config.toml
model = "image classifier"
dataset = "patchworks of several textures"
train_examples = 72500
image_size = 48
crop_scale_min = 0.8
horizontal_flip = false
translate = 0.12
targets = ["patches"]
num_classes = 4
arch = "vit"
norm = "layernorm"
norm_position = "pre"
hidden_act = "gelu"
head_dim = 64
fused_qkv = false
bias = "none"
qk_norm = true
parallel_block = false
moe = "soft"
num_experts = 8
moe_every = 1
expert_mlp_ratio = 0.5
slots_per_expert = 2
shared_expert = false
patch_size = [8, 8]
conv_stem = true
layers = 12
width = 128
positions = "learned"
pooling = "mean"
loss = "cross_entropy"
residual_init = "none"
optimizer = "adamw"
learning_rate = 0.0015
beta1 = 0.9
beta2 = 0.99
eps = 1e-10
max_steps = 40000
batch_size = 128
epochs = 70.6
lr_schedule = "cosine"
final_lr_fraction = 0.1
warmup_steps = 2000
weight_decay = 0.2
Rows from block 3 of a small image classifier, named by matrix and row number. Rows with one number within an expert belong to one neuron, the router's apart. Each number is 128 + 32 x the weight over its row's rms, rounded and kept within 0 to 255. All counts start at 0. Numbers have three digits each. After the name is the row's rms in percent of the matrix's.
Before each expert's rows are labels from the 100 images, of 14976, where the router gives the expert most weight on average: "strongest on" is what is common among them. Only what is clearly more common there than usual is listed. The data: patchworks of several textures.
# router: slot weights (model.blocks.3.mlp.router.weight, 16x128), inputs 0-127
# up: expert up (model.blocks.3.mlp.up, 8x64x128), inputs 0-127
# down: expert down (model.blocks.3.mlp.down, 8x128x64, transposed), outputs 0-127

# expert 3
strongest on: patches: two
router.6 100:164127101166096150128104197113147115119181128049146092117107173114140118188114173148143098159102139086087164090144074094082131143137181109099098128171083086159139097088143123133120143112164173106135139116150125146170133112109118102151133125063164130145093062120163112111109084114152190166135174111055170113168144135164153104147109196184144076118109090119106167108086131087096082176135
router.7 111:106116190142155135145139068153120185162121154175138123157180138159075107125086091147096112082117094092177121137105138177161124125099104129137106160083152131165170083160142107147106128144086176126185107101082174076111079096101152179113092139187162136143130177106148111162102103169090132098113114098150077081111081141079146056092134065131171177141129153189129172097135154149129111133156
up.5 118:102112113124084127143131087112131165100118072147087183157138138179194188168112157137139130114136109164132094148114186095145094118103134157170136143179161145091098165153086131097100139155174125144127150124052118083095168149120185165114146107117076201075153156171097067110140122111117106078099098118127147152144120107146077179109137145076063128065177120117118083171138111099171168140111
down.5 082:130135121108100109184072102107117133117135074140083138166121144161205180163172161123119128130139108177177125133095168111074061131127153119172168139187095143117144186185103142088112141119160131153132159136070140085065170097076146152132118095075100181110176112143092097106114109117147093056094131108116107137179097139153134191156124160107070132090157095126101130160127163083129142173111
up.6 111:137153111090166171146111161166096095150149135118159150145157071126126121063093088116110134119125138156105115111169124104157194068166116124075225098109139137065118112099129190121168132112137104147073161157155149142150100110165127135081116070149104108141167111152082154142189142106106095160125084186169135127081174100172088117131190113156137112114121154119195135091199098155106128095123
down.6 129:136107129153106132079170145100164147108115130119147117122108181134083159201126171112162131147136132080132192125079141141135094186065131106172022095162129067159083101089168083097096089149139156107102104126093123152108160143172137132148135209107158155158065139087202127144097133150155140136150156129104131153135112112093171143156069157111168119096150107090137125110065093112120097150122
up.7 087:037159156113143154124099135140138129116104121143134190142115087158127122155210150142172182123155116092167142081122111126140192162108103069186118119125170118153124088179102184107076165105109108177129076162109153152133107156092155145128092152128092159125156109065169152120134146067119085100111167165138094144141092148106094125131151122133162117087230142103144108101130147129081118087187
down.7 102:184100115194094133107147147102143094153126136093119116109100176062115130097099125109087115127046092095083133128150104152129098085165113194094171153107133159117122159118183111173204100179122120115140147114187140138136129141087089098134116120133181125139097114192083087110122165206100173148120118094072149121121174099121150143070167143134114131197118142112109118126131051146091107161101
up.8 096:168093154163130073134142095083112162120148171155096059128130179150107115136091131132101112139097102148136132157096130165108044150095157159132081158124101144163178153117154060151122109139115145085168134077097109109109135093111069115183155156126159117083097130138139128121087100203158141143082144042119124103157140126075195108127072125134135168181077122156085155132112167123163143184094
down.8 101:067118126098145162179077112178113100102147124104162133127137047138141134113175095167149142134142157169111070097163094107130208122164146093096202141112150128136101094117050214127123173113138113164124146148150140152147084130121158156132118089144092075108173122094110159094186132063134126157166122175184118137117130143127066064121158112145121128122128143120109160138176173101117142078167
up.9 117:100112111125084132138128087117132162097116073147091185155141139178194187171113156138140127115134109165135090144115184095146099120105133153172137148177163143094093165156088134099096140152176127141127149123053120084095167152118189166113143112118077202070148156167099063110139127108114109076100100119126148155145117112147076179111134145075064127064182121120117084171138107102167171139108
down.9 082:128135120105099108184071102109116133114135076141085139165125143161207178164172160124121128132141109177179123131096169111074065133129152116171168139187094141119144186185100141091109142116160131152130158135068139086066168097077147153132118096076097179110177113141094095104113109113147093057093131108118109139181098142153132192159121160107070130090156097127101133161128165087129142172111
up.10 118:104112112123083126142132087111131166098119071147086183157138139179194186167111158135139130113136109164131095149115187094144093120103134159169135143182160146090099166152086129098100138153173125143127151126052116084095169150121183164114149106116076203077156156172097066109140119112117105078098098116126148152145120108146078179110137146075063128066175119117117084172136114099172166141110
down.10 082:132135121107101108183073103106117134118135075141083138165122144160205178163170161121118127130139107175177126132094169112075060132127151120172169139189095144117144186184103141090112141118159132152132159137068140085064170097076146152132118096076101183110176113143091097106113109118147093056094131107115107138179098139153136190155123160107070132091157095125102130160126162083128143175110
up.11 091:088141139126107152128137121183107139148147126162142128178112130194108127168201139157177166103149087104177156137110127143102129170104076082155080086094113106175160089172131141133040118076119142193128077068125182141138085095103110135131076140112130111072117109059154159102096136096128093131116165106124119101165086185107138129145117114153149111150172139136090161133101199137093194132146
down.11 100:141093132131115108158099140089132085116122127095126105128123107053115129096123136078076133131071089156093122095135099146128122104169160183112234155145163175103101155113140185172208150137110087109148184168167142144093131131082132094152129096153146146123153126188056132102150128196110156147159103123126093148112172109104138083087179122132081160166119140079124127127188110103085123185120
up.12 091:048163159105153138111104138113157127108085122143125199112117078129125115152197154109148170126143124096167128087125115127144200163104117077211123144131185129144111100176100174101092169129103104152137079177099126150124127190104159139131104167137095177137144119074174150141134156086120094097115169180129092162128090131093106121113140125113165128086226139095138080095130131124086106089181
down.12 108:181094106203093140098164128119136095153135138100114122110105190073125132094088108141111110116047106092089117139157090145137111082162109190086155152096120151119131165124184102177195096191133120134138144108193132130161122146092077110123115120125163107142088115186101073103133173173081169146103120095067175107130159111133132160072169145123122119185111149134106119127123045162116104128109
up.13 088:157131094094115095130149130127084111165186138107153100095106112128144103136092101082084078159110168191133075164164137133102107107153168110070164122108058183116148202104140132122118106161141148104113149077167105119160108081171071117106133115132176089112099115145098119155104107160132130177101122110119157150140097143162195122151077125149156124187055121163106166142107166131195180175072
down.13 101:097125131090133129162093126146141145091110105103119128160147102141110150184165168161194145114151127154137129125079128112134147184066177120165147133166168103115090105110104187120129152104160110136115172198094120139074160160154172130140142125109044153138143149088151156090215116081159116126178123152121093169131109144069068118130117138099072136045163125048149115113158130093139122090161
up.14 087:102213106042146138084128154129109092125126135142150208093133088140170087107140108080094144141082149116146099100204119121132192167148106068153155149148113197106102139149113160151046179118104130125107072134135130133145105144149111127044089146157126162129164118088120120179111149079088116108121140189117142190151094158114160124130107113137191122118168142142115139108145136175116158131116
down.14 098:185088152206115133102190121134143141143128102113086094164105196107079161138097154167165114109081086105119169159077121130133076080100157181120104120119127120094143123124203108152210102164148113153155177136150121126099157149154119100108129116105129129159067132169123124101170130174104160127152129105042120086088133107101113183086147158087079127115135148081153073100117072132143104113146
up.15 083:054137152133108154131121124168129139138132126154133146172105117186111136175212152165179178110153096096174158115107120137111144169103087074180082089107140105170151079177109157116046139087113127198144074110109176148135094110097126135139076151112116129084140106059161168104104131081133085115115171122129109106155087163095119124136133119149161110122211134122108141131105185114086164115170
down.15 096:155096124152102113139103145096132084131123134092130111119120128049117127088119130082071124138059084134094121105146102158124107100174138187100224163124150177112113166119150159183212130141115100108147172150179144141103128133073113099152123102148161132121133119196057109101141150208110161149139108106105107138121184108109141111080174128138082153191117149099113129135175088125080120183106

# expert 7
strongest on: patches: two
router.14 089:093163117132088192163099173166142134156192117053193149170118124168142142132133119146139142142102149082132183124165116067128145104162137105101123109141110085109123070139155177075116152116161168169101100135144180123175077092110174165075069075099133145115135071114118133124136132089132125114150138170106107083118128107170077093142168148193153078076151091152166147125157110101075158114141
router.15 097:096153181089149072112102100088165149101082089115101179096171099127120134142111119081066064132089149122144113109131104162151110103128183101188103162153130181129143163155147121127117168196090131115173114151075082098090156162128123144099121152187136180147122190135094102189099121170079129076133119167100088159130068126106174147108107097073171178104139148142107116135137097135182150139134
up.16 095:157084116168149152133131121161066118137143170134156089148176145109112134076020099150120113106118073167097102137127131142182110088173144157084127136117172141094127117066154122188172127102156144142123208130148161092105101101138151155114116099149115123129114138210106109108160129174087143154133057114166150109079190104113098093113174100143096147156104181150168167106184112161144121130095
down.16 104:108152126114092130099136100066172146094108118132161157097121088134132132155132172102126165159188166089101162082107154114159196181099124091152071103168191080167088066103104103088080136124121115074100089163101119143174165139153173115164158186134143157171143153092187129151085098090124125140171136172170144136147108126144121093154099127099203116111161077112152110116084140115109095097168
up.17 091:086187131085127138114069166119127132130129067098129173105112083085150126109198153111120157171146149136113131100171134064122184124150118126143198069192130129064109133115090185084115170139138098126095114166120106198129141173171157118093125146106097173117147095139092152128160139104119085122144137156112092163095152090163113148114159192138115095042152082104131078126154109109107186140140
down.17 098:169146149129137139096159147153095148126114185155107113137142192146062123150118103118135094134086102105150185133118144189113048124084102112120036117090072137139163143119170078157141092127122138122113107079136113121096106134175058080076097166150129110122062155134128148153119166190165146158109118125080156111115146118082189156143073095133129145150135175138156116132120077184124145145057
up.18 105:091129131167154112104113149063158137137110190125110123085075148122111109170190189120146131155148147104149146130076093156091103168071120107159120165115130108204126118154124121100136131136103107078151094115138103167133147147087109103233143188097151111105111094083205172121085127130177133130111195082125134145153099156103153091159097146147160110176142085113107134097051154094093120134148
down.18 117:141108162128088133156076135174148116117132103077108116142129096095133111103151116141111096154044113113119092097152104161120162090211124190096222141100109168125132159132095206153159138125121158190136161139145155137109082144072140154119110063157142082152158144123076080091151127158067118136129105129106087088136172144155098146101192108135105149150111186155086154112182148140100091128139
up.19 120:154108080144142139077145131158044089077114153152155117130154191130120086093056120172145147131123070093122083151143098164159117197121112135120113183125104132153113135086125126188104133080170144114134133137115149088129121139070103137163124139131120104050112129136157072089175156127094115146131137079117170126189153217114142115147099127129109136157126172153118194118167132181111169117060
down.19 112:106108156147105141160137115088166148125162083099111116133086077124130158138153139091109137180120182168082166085125162078109178052193167115098152049154145121078100116131117156058152128153112118149115156123133123160148147096178148110113140107110163132179150130142100157159065073131138155143170082185148082121105108063184121113135182136129152104126120090126142090124085187072126100147167
up.20 105:150112150101134149172146085185079119142154133174159135182169102146102148088045088110106110095113087179162110159126166145153101081163132131087125129086129159102142118142160131146148110101111146178124152118128173057088079080138141194078098078167128114125142157138067128148116135169086109130120044150181103085083106120123119112124149079140130162163111185168159177121182159160140141121124
down.20 120:119115062126113118112147115064151116109121139126162120110148142124133135175101178121159183111188128129096147112109143090163182207069151119146109102198172064152078111084132114116103127143152104059102139177119114110175175145146170101190171177093117179157117120128196125106153118070130148151169150126139178173155110154128105090147095148110137088102132057063149131111103106118114107132141
up.21 091:073168160104105139100092117125140153139125091142110195116090083149150134169221142108122144149148147097179143139151127112087147158092099096180090120139137136131156099189126169081061174142100135157132069142078136135153123128122127163088084166134124155071141119073129143150085150088130072083106162165102105134127067114118132168115126140128168107055177134151111092154094134090109189098191
down.21 095:174092116147163126165127134105095084142118171150084070137132166084101125105116109123139153107078074174105161119146106132129096080144132158095184108111114141096134169130167144168215097134107092121106191148179130129120122144113080080134119103120092099100128110180078164076179173160163155160140101100123132139114166116106130107115171122125050130189114157067165127109183077146100148163062
up.22 099:146064095178171121097156158107098085134134181106150071097118171084102104098101122137130119123136131123093123133092090165132095160117126140104161167117131113175104135042118107158193114123160124093121155127179107167140142123111110090232161146107164082119087100144184136110155145161156161170121166078150172149147186152131159090143116150152127107221074120108116158083093121111109120138081
down.22 113:113133204101087136142055129158165150093140061082135142103119056115119115131161119136095077204101156108117101083119117170142192130172155133124154114130123165138145123114074200092093157129117176156138144156093129148100108120122158156115121106180144108168162178074103079158118086147072095131153105185117075097134134130155116140115139091130162171084123157186109140119136173104122088092181
up.23 097:096158115107121111104126141082149106139149141143123168083083102126146096168180138078097119194104187112152122129171114125052111148118126077161117145147074165164159142161126151107062161138113125121161080092141091157175140107145087113123111150115173146087117094102125126167048126116148126117087189144104124165151071127109190144139082155150182102155121091144072145135051136085130180187132
down.23 101:165097173158145141166085143167134150130096130099065086159132149096068150139149143173178113120086084147137144115076085166129094108104138184120175135100136122120135151143126178128212124123114121165148182188140148135052122168092134109143116110130073104116119146117114164057203140152125124130145121109091075103107167128089078125108176120110052153116165175090138107099202122110102119122126
up.24 089:106125115168161113106108152075167120128097171109113112090078148109122100136186214134164157141156131104132152118063098156111123168080112127143143171122148106202116116144114130110157129117111086084144103140154111168135151160070116086251160171093132111132131093092195172099110124109181136136133186080138131144164133165122132086161120148144133102171142081086122114089077162110083094123149
down.24 109:127113168127085135147087132169146118118143099084111119132119100100138107104153102135092079162037128104133088100160111167108171091223127172101209128094091168136140160141100193148131128143120169189136141112136153135124077133074127161102097079164170084153146144106084071118120129163061125135120111134102093085144152141165124154100184104143138151156103185185067160121152148146106093128147
up.25 118:158111075124082088137135094096115164121133075131080106140086189167209149162103188167166117121140108146112106149116159116120065112082158181146112122177109135135147187124116080149121129137162112124122173137089097072099166139122169144166172107077094149101127139180136058085138086113106121090128125078088186140146153156159112184127104177094061119102109100107105129170111147134182133140105
down.25 090:121108068119112115173131122114117092131150095133123141183122155162180198140113124115145167092182112216151139185135165061097049106097162110129138140152120116072106172166160096109156128120166077149132149134138125083106155096135152162120130099076083166107119099187088144120140161101190130086110106119156147185134092129149104174153115164120033092120146093100147112160141125093143150149091
up.26 094:163129162094127152168120081190102155136122139178127126198169102158105158101080102139131130101152082169170127163113157149159098094113104137108105122067139130116149111176158136119147100076085135189117129144107182058085083100097132182088103105161095088117147159097087150127139150153113085122110070136178104062098104140121095129144155078127109159157158206159171158130188150172126131090126
down.26 105:127100052132116115117174097045126084123128138155159119102137146129160144144107169091120201095162109143083143110137160081162180176129123133143142109200169076141062131096140123127106109153165097066096147136127129106179172139122146098198164157088135178133137100166153119099108130093151149159142135105166187185158124130150132085151103156115134095146120056043126138135095097120098134171103

# expert 5
strongest on: black
router.10 106:173110087120139086198144143096109114124200137120169082140142150141176113113077106116106083121101171137085140136152129105097118073165190146073142130153065137114155158090128063149138112132163132091135169101182096097183125093158130138126160056104171130167120098182110105137119086114112206150148115125126156130150119151183150111152098140179115116157057077142103177109129166132164126172092
router.11 105:144097159156139077135118061064166173126071128167077122110159166126149143132120173132111110124086133083130095103083125156137078113101142177185109202148170149135141129132106050148134147168117128075166130128090081127086195185108164121173177139141133174147127181171143081129113094162107160073119130089122114114134137118095138140089101134047130177123151103105104087133124117109169090146108
up.16 108:164167091131124103128091111095098165120114175169112103112169183152170088151129183183159127145130089097081121143134121125107141181081111167146083122170124102150186131103108078198087135071134138074133124117112116105148145155118139115148151138062102113117118101162170094062125094087095177131157170083086194124182156199109130141116081163135110077127125100116075158127145155173127145166099
down.16 110:089136192148151155137135124140134089150122100120137136082064062087082158101188096101071122125057137126153128098130110149095158102169131090144172120100133173117123115147124179092156146196117146196139102134161129167126118136136096122109091129177176135109127137101098147193092153158127116140121152181101057111091111056111171133064182129123167150141148131144072084124098127066110146120175
up.17 098:174098105167124131164088126093107144145114175143112086140143162093135133144116154180188151142156146124076120112120134098158148106109114167107164135127142073121122110093077140114165099096173108075092151138159114137127167149139164095173183108040083087131121110168160155053181108100174161160125120084161164130113182140153065109166116179121064081147117096078172120134161104130099102136069
down.17 101:086164146112144140048170106143109103117115123163154182081124133161116127113151092087068126139090143083159113100149114163159165173163059081166086129132132140167115125120121169129068094153144189171125078083098142141138102136132083157123099172180179143102117133093136111185049141158114101121066145147111141140157138096110224143125115110119200147116142130148067136151097101126102156140136
up.18 111:090169187145160176092120141175111144148116133148136129138131127149109094099185116165114156119140118072174151133121077155119085166098079101145078136089145134156172037148163120148089169097097142173127061126099175175114096120106103157115053157166154112094152114076142147164119150127117077092143160133145085083134123135085147110112151100150221172130160167155142129092114127139100144083181
down.18 118:179087070140084134138162133065157068129145138106154132128120149059121149130044130064105148103097068153123144117132131101150098122130173148130167132177143120093084163125185098162201136176136097084115180165169157095128143131112140136123101130124137181158095145196104102114152176174113168109146098123116160170103100124122134101093146143091074127157136111105154129121145056134096095201092
up.19 133:077137144168150209083133139176064100103129112146175166120131140146119144105131103158120150158101081079144113122141072149141102167126100070141101136136154134148120085112159134133105151145178164168110091128107190157141094124115127173116029157162145123016114122117134104136106182157087091119141144162127118102138115123076132136079125135141180171118159167186119136106111087125092198092153
down.19 134:152087106141067155120162139106185095127132138098153144132123122077090125147049119089122134111124078147156139123120141112178122093107174127118148112134152112108105135141193116151194146173082084111125160175171153097134116127142154145093091135158144159217082176160120090146173163154084154096166100166124140149070074137120104115084156101084103125132142139128197112077150065148109044143138
up.20 099:137162128162146160093097151127125151145118163148132084121142179122128093152182158206163159128161111078124152165110080123078122197054076153146095111104141069168179048116126091155081157084111125098105092123127140165162128135120132121148119182087154097113105077091199145109161143073129136131170198088117156102133154178100130108124096155161188094137147089120113132097106122128090127112149
down.20 109:131102153131076132163102136119166079127140088104146120104073086064117165137143124062069124146028096137138120086132143137093102118197155120151206161136128169113088161137141153131173131166130136155132149131151162144075117125100132142124087112147173155144132151146070096131083148212124149123123117132109058151114114101098173128097159134104114182168138141131072144129131123080093101219117
up.21 090:181096168143146124178141097162087143136126173184100071188181128143104130104080093158104140103151095163099124164090159154137090084123115147100146124070135133114165101115162097149182078103121108148137163122143144132089113100144091121143158094168100055109124159152089177111146126173161119163073068078187105074071159122105127113142139073127089165162113172152180148119168141162155148111091
down.21 100:095144076088155107088136119070128081090115130136157185091142134134159118131115159108131182122152115098130103074145050121186181196112135107184107124180160100170070120099124156115069162135134112077095094160097126114185147149112145117175137191145109189128131128108188139125113145074114096132140150142150182192175120162120144102156099113114172110097154075074148136126147079151092129114135
up.22 099:082202141100154162092079162125146098150108136120164207085127075106136121111201130099102149178119158103150116103172088120116135157137111083162146114146153153122115098135117162130089192161114142144101071130136123181125133149151131117096071166148171142120110107087124168191115187101111099115113174198099113161098133089097152094092123147139217111112172111121117093097117069099072154120129
down.22 108:210065119181079119143150124130152154172140163118115074151139208099091122145066135152154078108105091126130148147094148151118042105084158169104114147112101111144153155130162040174188102134108117092160159127156134097080125124116126126127138123105144122163079148172143093099159115197124193129159124063088140103111132148091129127112122119111063140156104148148143157126129122138151080184098
up.23 101:104166091088120087083119116088093084082117089138141171065099127114191099130160174092115118174096142110095093112168117142101147195139143108154126161189101192152158181105086119166070175119156101107157111121123088138150167158123091097146140135103132154104148118136117073129086119098106156121130180151084167166210124160130175171113071179128143108134118120121054125133106150138138167175114
down.23 103:114125188175162179164134109198124150159113147136090088178117110135069152089168098177160143112115115149157160142113130133101112062125110129088134089044143123112164088167151138116195113114111117211143131124159149143102088140142101119091099103159126073124106131124096194130158151147142112148126123145128068051065143078095081135092195106140095140151144175148150091105142147122113127078148
up.24 100:109197102058131102066100126130097082105115118150163211070136091125185086116171139094110123173104138096124075103181111145120167206147121092155146148186117186133153164112085141198055192098146139116135105109118104145115142149136129107117110133140127149115154128120110088142100128102072122115129164179085150188175152162107155164102074143135162117109129139119069130123142142157121166150130
down.24 102:133074161218140168166168106155137144156132166132113065191110166124073180130123115175168122102125119157160174152079125133095070064097161137095108091066129093133145096152177076099212092162116105161151144121168137124115107128139114127111115136112156096142057127140146187126144154160136166136134130116119092063068108081102096120100171120128096122154124129173166095104101112104122107106149
up.25 092:155125177101145115176125084164091136112115133189099101180181082142108133097101088116108168128160087190120129147110180146144114083132111144103151120065137166103161142141145135135173092109101086159143149129130139109077109120150096123123143097175086062132120171138068177124134153163155096157091056124199066117059135126111115130151124061112069162149115163156171135117190142172122148115094
down.25 103:108124063126148119095172111067139108113129181126157147115148169135145115144089165128159171100170140097120120100127061114171171172087134113140085108171150056167083102105153121121084139142127115051092101141109129106191141133116136111178148192118127173142112115103217147124125135068121141139142146112149215162170118158143133068156113113126178075104142068102173140116118082158115113113144
up.26 089:149136122111136153171095141143126160150129179149115090177167120121145115114120135161161170116194134151105157136129146066141130104100117168098161095110130073097164087126114138093150127072104100120063140145139147142143124118138159131135155116092090088165148094142142200104204127068170105140112107094204116097095165145185055084176160117148071068137120112131210124113182118157088094108109
down.26 090:101131095105101115066144148100130062104151111102202154098105143124128125159109119087085131145083127095117109085141106158167144205140102109151122124176128129172060160077144147115073096169158159105095123130106168131140095112109123157156106191153177165139109122101159066138073135151085117151107127117114154197194140150109215124154105108151195158121123122142091195122110104136101106168100

# expert 0
strongest on: green; grey
router.0 099:120173124151085110107105140096202140152117100097114151089111172151192127173169183138114100156078133078150132111165090119081095120120149097171086171149095146171174133174142111126082182150109147117192080077100097095166148149088104139130095139086153137138116085113141100151082120090125156073148193118062148128159080142136165157107099168136171093101162080128084124119078119107104124168144
router.1 097:142087151139125074181117057117085188141112155161110088148160146142124130143075114137123080092101113139115100136078131168176103098121163185123109145116138140140154147103135081130137085179141150077143179107079121078087136140129165147154172122169141143152119196178139093104121055182062171129107074080146133095114124135116131097139111076088108189133086150148125158165166154157189110159115
up.16 096:115114171151107082112121065080129179103088158191065101139142164136102139179143160161147133141131104110160130133091115179123085170023125136187064131122164132166154114152102086121095148114084100107175117171021111117080150144100131132162151173139111144083122151106169127111108092159115123094131149080127108106147103165057148153125103115076147166122143128124091141155115173116138143152136
down.16 097:146122133151103129175096113178109087164131131112126134116103091110167140077137096148087141140064122152092081110188109126101155056215111133105230172081114167107152136160083180147164143140129141177146140090178136123147119110082103155112122043129130062096155114175055121099138153129133141109095119138129131088102164088184103123101177128132114122177124161146098127160166114125100153118129
up.17 095:180106118195130170165103145131098147167157126116138079133120160122117142120141157227204158146148104110056128135119121126127103106106095177081137093090159076145156074082088115102138123115181154105097150113144159132149141107142154124172162112076127059125089087156165167066167106098160159159170149100138162088093205105165090085144124156180098109142116123116147130109125135104096091144109
down.17 106:088153181061107095080111134111147129100098098100152167104108059104089112135175137047065097166079145101137139091116167174145151171156126107164152099166119158128090147084070153106098139139149161122099111129091110192064162144158134102124126153184184165150151163116094112175088098198132102146141113161107093166132148126124195137135103124115178153115137149120088128115132169103105110182127
up.18 106:137105154185140151128094114130122179145084151168090085139126176126084130144159169222231181131163086109122136139080118155142105157036070175147117115075198077152156078122075132111122127104126114116125126145090151137108159154113142103186161162099096097111090117122182186060175115106144111142136148080140139107109173132106096103129126135121113126122156130102139100111134134116102093114127
down.18 114:123137143115099106116124118129137094150127126096152150101117089102131111096143103056034100154057146125088104091179146134133174101232111129111214135137101156105107150109089182143128127144143187127124138069149123161114135126118111128111133082159193126144153131165054101147070104188121154136104106144101124127115174099193184122124148135129163133162094134139077149131155128124097114206108
up.19 099:150140076138118133122129142183097098123154150136152095141130182176133086112144169202190152129096087092123128142139104153118116173132080139120101148106055114172167116123126142183083136057146138141127115094148159123154081113093089110144116106085112069085130094100152109072131105104123139134137160084090171098176156213130142120169082142168127111159113124136089202125134184188108176145083
down.19 107:091098184138124127147103122093144132131089088104088144156085071097096196132180136089097141147096102164133108108074147145148149099163147153176218098131186134106078146146090193047172119201127109145120158163098148142060159139124174142142114140167153151128128168140098151127106133184126093127132105150137078134072112074121105121105187107093141165115164132109123087113136120072103118149151
up.20 092:089153173095122072122095087072117112084100133145092153107148111154141150152153119064071090177071142139155121091144110159132105110131174081181097149160118183150141174165145121127099165182118129123169114135060070115087161162103107162125113158157123148080130147119099086158071133173112110051122141149123076163132073122079170182129086124074166171118137153123099153144126097121134170153104
down.20 093:152078088183145164195124103164081081108142156152140111119116130116148168092082088190166146107164124184108083132157082117107145073138134106077158146085151115136137120143124128135193127138129081148129162148194128135193109125118106143141125090105071060073123120145127168068187172074146157140120118128177177100127131109145072094110158136127080108155118135129145130171144102115131177054147
up.21 091:117144138086117083155144101100093078109147104151126133105137092165165129113115111049051095138089136164128111126161131133090113073189169078125127129152061204145175179131171093155108139155129133133163134066141076130139131116139078149115117104146168119087162128144049104181069115163099130116078133139140126140143069131141188151112108123129150146171097159166088173143102145146162172186130
down.21 093:109108129159160180185089109152111103093135137140151111139113118127098177140131127197202148125169118150161126118106076120113140115081149077118128100099170088144105093143137136089170145134131081137099136216161141156149122147131148136139100149111059100086109130086166190081208170070149108147171137155169115126115102128083056110124137139120097119112171138104162126140143115102111165024164
up.22 104:112177109073161128116125139216075110148124114146177165122153069151168082077117079110095124131136139105170105156168088138141148112153101100111143144126103173109196117127165147164093142116130143168133107129134137131160071130120108184065052097170163117102173131124083114173138152116047067109118115169141106098129104153155135141089144102161167129133115173187141156096147119173127185092175
down.22 114:126111081155116160115167133055162083128128185115159096144088186098075160171118153105183164109136112137125168130114112106144112130093138120134107084150151050148055137111198114111188108141120074088099146187169141123116124164137151117150109204103129151146056111124176158102139180135128164124159152141129129185099102131070118101139144150114112109141154098080172132100124074138082097164088
up.23 096:172113091120093081133166114092122095101147144166111090124116157127135094136118182130134125101108110122118114144117131151090094157106114132132116155135048153172144163108124077185106118078116107090158125096157103134140133121105088110162172115080133103110149105114139106100105088153138175156096160064122170125188124213128173118155082147136122128194082109128057182155089218164149141199072
down.23 099:095139197144133172168061101181114146135116096120111143143090062139120169096192114167121142159095124122142097106108112142114170089182120118142199109087176139119124097171071181058131136176131144186101128148111176155101111127079151138109090094164136101097160148107091149122129121135118071131129115161136083078104125081131075124098185110123147158125174175140102116147141152090101152063184
up.24 096:130119170181166203128113147210111149186114129117161108128126124132077145124146109195163135144128114112145110154093102149128114132132077152115147119054176095138170072115149196079130110177137169155108115081139199143126098106142093128148089152133166065099054115096159175124147160133131089158139139128134126086062156077148116107106141119160154118138137145169144127088134095103095157065184
down.24 096:155112106105069098126110132055173105109140141100160112125164135077137105160111156046075158156103088136077149098153144117142120158136156150132159109218133130107102137080123142171138164097120137056128173151122131134092158118117171109138129126141136182177175130194085100123118101169132155119179106120123132174132148138112171081121135128135121139112120097083147174114162126104100074249090
up.25 110:139114148128084143169141073185091186185142090139083124196130098177128170135105120147140144090165090175125117174111187113109089058121093159104127108097152179065162118138126105098130101133141132173103154104115193102105103100170125173089126083137109129102150156160070161119146123125122061155106075120161119085102132096156088143117191114092087136117138164170165119180143166138170160100124
down.25 079:106108090114085116161134132136124087102156086110119133143079116122184173167183145152166126095149140204176099165144171114040113115126139094132169133120084134150094202175133125122130129126141048195124111134139124134140120107098124134130116116067088110120147084094130085104114179073125127098097146123143144156199056169143117190167131153130093085140136123133058127146085192102146135125137
up.26 089:135133112099119068149081111073123140119102115142074150099118107088147124100143186078139123153142155171056127091137158105166174079189179152134166132170145136104120199115059138109133119132144097082123149110106065120093202181144160093151208116098093152166155145179106118108131083131146166122139118133132128159111158104151110144146119148050081112140109115081119071135149130131147128186085
down.26 097:117137158148148176071169108203126145134132126126151128127128137185114122109107071186137078108154184082134115126130113141143161112129099093074071122055137115143140070108142093115113071144114161169103092084146120158188081140161082112114147128155154070146096144077165127164123115096128122185106104138120160099145153119145121160134133104123175120135112172172121120118101127166177112011192